{"encoder_arch": "convnext", "encoder_activation": "gelu", "encoder_expert_mlp_ratio": 0.5, "encoder_wave_strides": [5, 2, 2, 2, 2, 2], "text_encoder_mlp_ratio": 2, "text_encoder_expert_mlp_ratio": 0.25, "nesterov": true, "lr_schedule": "cosine"}
Rows from block 3 of the audio encoder of a small contrastive audio-text model, named by matrix and row number. Rows with one number within an expert belong to one neuron, the router's apart. Each number is 128 + 24 x the weight over its row's rms, rounded and kept within 0 to 255. All counts start at 0.
Before each expert's rows are labels from the 100 clips, of 14976, where the router gives the expert most weight on average: "responds to" is what is common among them. Only what is clearly more common there than usual is listed. The data: single English nouns, adjectives and verbs, spoken by a formant synthesiser in many voices. In brackets: how many of the 100, against the usual share in percent.
# router: router (encoder.blocks.3.mlp.router.weight, 64x160, trained with AdamW), inputs 0-39
# up: expert up (encoder.blocks.3.mlp.up, 64x80x160), inputs 0-39
# down: expert down (encoder.blocks.3.mlp.down, 64x160x80, transposed), outputs 0-39

# expert 40
responds to: pink noise (86 vs 12.2); thin (high-pass) (50 vs 11.6)
router.40 [113 153 113 102 134 117 114 108 163 107 168 132 140 156 137 120  93 146 121 126 122 124  57 132 158 149 143 116 117 107 150  94 175 107 167 115 102 153 127 128]
up.0 [150 176  85 115 148 117 124 126 150 144 113 159 116 137  96  94 113 166 140 119 125 169 112 128 220 122 143 162 104  81 131 101  82  94 148 124 110 137 126 157]
down.0 [109 142 131 164 136 114  95 147 115 120 118 116 137  69  97 166 115 133 115 124 100 143 188  91 144 129  93  73  95 141 171 179 119 154 134 140 101 158 110 114]
up.1 [105 144 111 146 125  98 125 167 166 144 154 155  94 164 141 115 104 135 125 111 137 144  86 116 122 133 150 141 125  95  96  72 141 150 123 127 110 135 122 121]
down.1 [144 103 120  82 132 111 145 154 141 131 128 117 105  91  89 110 134 162 128 140 130 138 149 167 130 120 109 144 110 130 124 124 117 146 115 148 159 146 102  81]
up.2 [ 77 137 114 148 179  86 122  81 129 160 134 168  78 126  87 105 113 130 129 128  95 125 110 167 120 159 102 101 117 131 122 136 108 129 136 105 117  66 109 143]
down.2 [116 160 131 128 113 144 174 138 143 104 124 140 113 133 131  82 121 129 113  89 111  91 137 110 149 157 115 121  74 177 149  94 131 132 121 150 148 149  94 139]
up.3 [ 88 129 147 165 168 151 121 118 153 137 141 124 116 107 152 122 114 134 153 124 154 112  79 106 141  91 107 102 119 116 112 116 123 101 126 104 147 149 113 158]
down.3 [183 154 123 172 138 167 132 132 134 130 111 118 143  86  99  76  92 171 130 107 146 141  84 133 155  93 108 128 133 140 142 139 132 130 112 117 121 127 149 128]
up.4 [115 136 149 125 114  64 158 103 104 161 141 114 149 151 126 135 101 122 130 111 124 107 152 124  99 118 155  70  98 109 140 131 107 143 117 128 102 162 154 118]
down.4 [149 116 167 126  44 177 119  99 129 140 129 135 105 129 126  95  92 113 137 112 105 168 142 138 107 132 122 139 174 187  87 114 131 141 128 119 146 108  97 171]
up.5 [132 135 142  84 165 110 140 135 148 116 131 113 131 140  88 139 149 113 101 103  88 128 131 110 139 147 200 137 141 141 104 150  95 151 136 128 123 133 128  75]
down.5 [170  97 134 169  92  91 154 120 123 147 143 153 118 128 135 163 138 122 135 119 113 166 138 116 170 160 142 132 145 121  89 135 118  89 164 161  86 144 135 136]
up.6 [123  93 123  82 109  99 102 114 133  64 130 135  95 136 113 107 107 116 119 141 186 113 159 143 163 148 148 141 130 126 137 154 158 136 178  84 130 121 125 132]
down.6 [113 127 162 152 123 163 111  80 117 102 133 132 123 100 113 153  90 164 128 180 142 125 137 126 124 132 165  92 140 135 140  78 155 122 119 120 121 149 152 145]
up.7 [143 153 107 135  82 134 103 146 127 112 108 126 124 111  99 168 111 119 125 108 163 152 134 114 140 148 111 135 145 154 131  98 112 133 125 140 123 159 160 123]
down.7 [125 110 161 118  77 151  93  90 125 131 148 120 113  79 131 160 115 116 132 141 100 114 142 107 135 113 145 106 130 142 106  97 120  89 186 122 150 131 131 100]

# expert 15
responds to: reverberation (79 vs 35.6); muffled (low-pass) (43 vs 12.2); /æ/ (36 vs 8.5); /ɝ/ (30 vs 13.1)
router.15 [134  94 136 154 109 159  80 140 169 135 131  84  96 144 121 131 155 133 132 115 112 149 147 125 165  82 109 147 111  96 129 125 129 137 157 114 123 100 139  90]
up.0 [113 120 129 122 152 117 121 126  83 161 152  98 139  80 134 137 131 146 130 126 124 128 144 160 111 149 122 103 133 116 174 145 121 114 123 181 130  84 103 136]
down.0 [124 126  99 134  92 173  99 128 170 157 165 129  99 165 110 129 107 116 196 150 117 168 138 104 117 154 125 134 102 115 116 114 140 137 162 146  95 133 143  90]
up.1 [ 85 174 134 120  97  94 123 149 139 145  91 146 133 133 171 137 127 100 164 159 134 121 114 116 106 104 142 102 143 114 183 145 132  99 159 100 163 184 129 122]
down.1 [118 125 109 132 121 131 145 204 123 152 156 101 134  95 148 118 120 114 140 152  85 149 129 140  87 141 150  91 126 129 117  83 136 115 157 130 124 108 151 105]
up.2 [142 112 131 132 142 133 105  90 130 130 124 127  95 136 145  73 128 101 154 103 114 108 123 130 142 136 100 154 152 139  79 124  95 115 140 164 109 105 112 138]
down.2 [ 95 118 123 139 162 141  80 151 118 114 139 136 148 125 123 141 178 142 123 135 117 129  89 123 122  92 147 123 156  74 116 131 112 114 119 163 147  94 142 132]
up.3 [114 133 115 131 150 134 145 135 125  98 162 143  94  85 136 178 184 123 135 118  78 131 129 121 139 110 149 108 170 119 125 132 103 129 148 109 112 116 131 144]
down.3 [105 140 124 111 161 140 139 132 149 111 126 126 114 109 146  91 107 124 137  74 108 135 120 159 115 129 125 144 112 181 130 104  93 141 177 179 129 143 104 157]
up.4 [143 129 109 151 111 131 120 149 129 136 142 136 119 152 140 130 110 139 116 125  88 132 188 117 155 119 123 108 168 120  99  81 139  58  99 119 105 137 113 134]
down.4 [116 130 157  98 130 167 114  71 130 121 115 149 130 130 159  79 108  97 170 153 122 120 114 136 118 105 113 114 123 103 130 133  89 138 122  74  88 121 162 168]
up.5 [167 146 104 167 117 126 162 154 189 157 135 123 105 107 118 148 133 110 164 155  69 148 118 129 158 121 132 144 100 148 144 118 129 145 136 153  96 112 112 142]
down.5 [ 98 126 152 144 144  90 123 101 123 120 152 115  84 123 172 136 107 131 149 116 123 121 140 141 131 141 100 134 127 121 160 131 120 144 114 162  96 130 135 174]
up.6 [153 123 138 121 127 119 162 141 142 145 131 145 131 157 140 170 127 134 119 155 121 136 152 117 141 118  97  86 128  85 147 168 124 153  95 153 156 116 125 163]
down.6 [ 93 101 106 133 107  83 130 101 143 139 118 110  85 120 104 109 133 158  42 125  91 135 137 134 116 144  75 133 142 124 138 100 109 124 133 110  63 160 149 136]
up.7 [135 165 108 101 128 129 127 124 131 175 117  97 118 120 114 172 155 116 102 121 132 131 164 179 130 158 127 159 130 107 116 134 174 128 132  99  76 104 133 171]
down.7 [129 131 140 150 126 128  95 133 115 116 116 138 113 110  98 121 112 134 141 155 115 147 117 140 136 150 131 166 114 123 112 133 203 127 166  66 115 179 120 131]

# expert 48
responds to: /ɔ/ (38 vs 9.8)
router.48 [173 129 102 132 116 105 147 137 115 125 156 169 114 124 115 125 121 142  91  98 155 155 127 100 112 144 151 112 105 145 116 129 143 145 194  92 135 150 113 157]
up.0 [118 133 142  98 133 145 105 107 107 139 116 156 138 133 117 124 120 102 127 128 169 102 140  95 160 115 107  83 149 151 131 135 111 141  97 169 143  67  82  87]
down.0 [118 140 150 112 105 153 104 120 127 100 109 133 165 111 193 191 143 164 135 152 139 131 132 112 127 147 160 114 126 120 165 158  99 112  98 142 130 146  89 120]
up.1 [121 108 134 101 125 114 135 127 120 158 122 123 116 164 163 209 100 115 132 127 146 135 114 118 112 130  86 122 118 150 118 118 139  84 151 133 134 146 173 151]
down.1 [120 157 115 171 149 128 127  82 120  90 145 110 131 118 101 123 135 146 143 131 132  55 127 112 134 150  96 137 105 162 146 107 121 157 150 126 147 120  87 158]
up.2 [ 93  82 131 114 182 127 108 130 167 135 139 168 148 170 133 135 101  95 120  98 125 129 126 113 139 120 151 110 137 160 136 144 163 102 129 116 131 145 120 134]
down.2 [117 158 110 109 121 160 134 142 174 117 114 139  98 124 123 182 116 138 112 119 116 130 125 120 127 107 110 137 159 132 133 148 138 115 126 116  97 161 139  99]
up.3 [161 128 140  91 147 135 167 125 118 124 152 114 111 142 116 157 147 117 121 156 118  90  91 131 107 134 104 121 138 116 149 133  80 126 133 170 108  88 128 151]
down.3 [147 111 137 105 147 157 107 135 131 121 143 137 158  75 142 113 132 111 175 144 154 128 149 142  76 139 148  80 151 112 105 133 133 128 181  84 111 101 112 162]
up.4 [110 112 175 130 154 124 134 131 180 130 112 129 108  93 111 124 137 117 139 141 102 119 219 113  92 122  92 157 155 102 146 162 133  98 132  82  99 137 112 117]
down.4 [158 124  96 113 115 198 162 124 150 128 130 126 141 117  90 122 140 127 119 125 156 107 106 142 146 135 151 115 125 113 189 156 123 104 130 147 110 110 146  93]
up.5 [126  63 143 134 113 172 170 137 116  99 147 142 140 111 136 163 127 128 153 135 131 154 138 124 118 166 128 152 140 181  90 136 120 126 119 141 121 112  93  93]
down.5 [ 75 102 160 147 116  94 101 117 103 145 152 151 108 187 114 141 152 135 115  84 143 145  92 165 118 128 155 167 131 175 120 143 101 105 146 122 141 100 150  87]
up.6 [153 119 109 175 114 121 117 140 116  97 134 126 107 127 120 127 100 125 125 158 118 190  97 154 152 121 120 143 167  76 153 131  93 137 133  90 148 128 127 112]
down.6 [150 174 129  81 163 158 135 149 142 160 158 136 142 109 118 128 130 131 121 150 152 131 128 170 107 109 169 152  68 138 144  83 127 168 146 140 125 161 114 166]
up.7 [114 162 157 160 129 116 169 117 124 120 104 133 117 169 157 174 147 132 133 121 131 117 112  79 128 176  98 127 115 164 125 136 106 137 139 131 116  84 136 149]
down.7 [137 121 115 109 140 144 110 117 120 108 141 162  96 137 167 121 135 141 141 132 182 113 107 126 146 165 113 149 120 134  97 134 133 120 136 113 151 115  84 140]

# expert 39
responds to: /ɝ/ (72 vs 13.1); reverberation (64 vs 35.6)
router.39 [103 112 157  98 114 155 148 139 120 116 101 115 116 135  97 115 105 133 110 109 123 149 156 176 139  94 140 142 155 128  72 143 146 162 129 119 132 113 108 147]
up.0 [141 181  89 141 105 107 150  89 112 111 121 120  96 151 153 136 114 115 101 108 152 138  77 138 125 120 112 142 127 105 122 172 144 130 144 112  89 147 102 134]
down.0 [127 109 117 138 160 141 101 105 154 133 114 105 117 155  84 137 145 146 119  98 140 118 121 179 158 141 109 134 109 135  98 110 120  94 105  82 135 138 111 141]
up.1 [ 84 121 149 105  89  81 119 114 179 120 160 141 157 129 105 160 150 128 110  91 114 145  96 167 106 129 122 138 131 132 127 173 158 122 140 180 120 142 143 100]
down.1 [119 142 150 108 127 123 150  65 142 169 117 166 122 164 138 125 163  79 104 132 136 143 130 151 125 112 117 186 141 151 102 138 165 126 128 118 111 152 113 128]
up.2 [118 111 100 154 111 109 137 112  97  85 119 127 165 124 106 101 134 121 155 133 141 120 136 136  77 143 152 100 119 121 118 124 158 100 152 114 112 102 116 110]
down.2 [126  98 139  76 126 165 124 121 191 133 136 167 140 158 132 159 149 106 139 122 104 101 147 114 107 141 110 158  99 158 115 114 138 129 132 180 134 141 112 114]
up.3 [112 123 158 165 142 110 121 139 141 140 108 118 116 113 107  59 139 118 123 146 140 123 106 167 121 109 144 112 139 173 122 144 159 137  76 135 141 122 127 133]
down.3 [135 153 117 130 135 135 133 106 155  68 141 168 105 106 137 102 123  93 152 107 145  82 111 108 171 132 166  76  81 169 107 130 129 123  94 113 107 136 126  96]
up.4 [116  88 110 131 147 131 178 121 178 151 156 116 121  93 129 103 150 141 109  84  76 103 169 132 145 159 134 129  99  99 169 135 146  90 155 115 116  93 117 122]
down.4 [ 98 154 165 132 108  89 163 111 116 174 135 145 102 152 137 158 100 127 136 106 158 135 125 112 117 127 124 151 142 138  82  92  98 145 124 117 115 128 121 143]
up.5 [132 173 114  97  89 114 102 153 120 110 125 116 150 134 126  88 114 112 111 132 137  84  88 132 131 121 124 147 125 149 118 153 124 101 116 136 131 162 168 152]
down.5 [181 113 109  84  88 117 127 134 109 133 111 132 126 166 133 126 111 152 151 131 161  95 135 146 121 116 121 148 115 144 115 150 158 137 133 133 111 150 118 140]
up.6 [141 100 141  88 154 118 158 113 126 140 115 147 138 108 151 152 189 126 130 115 199 141 110 156 154 130 135 113 113 127  88 102 143 134 137 109 160 113 135 136]
down.6 [136 126 100 128 128 114 131 161 130 126 116 116 141 111 140 177 128 118 111 135 108  79  92 138 144  97 117 105 127 156 110 130 125 140 143 119 145  99 138 125]
up.7 [136 115  93 115 119 148  88 146 140 103 125 104  88 129 146 120 127 123  73 131 128 141 186  97 104 110 168 114 125 177 112 126 112 141 142 128  97 142 116  84]
down.7 [ 95 149 128  94 158 155 130 125 122 138 163  88  93 100 115 115 158 111 149 108 133 138 114 135 150 171 138 110 123 112 145 158 153 126 126 128 137 135  95 117]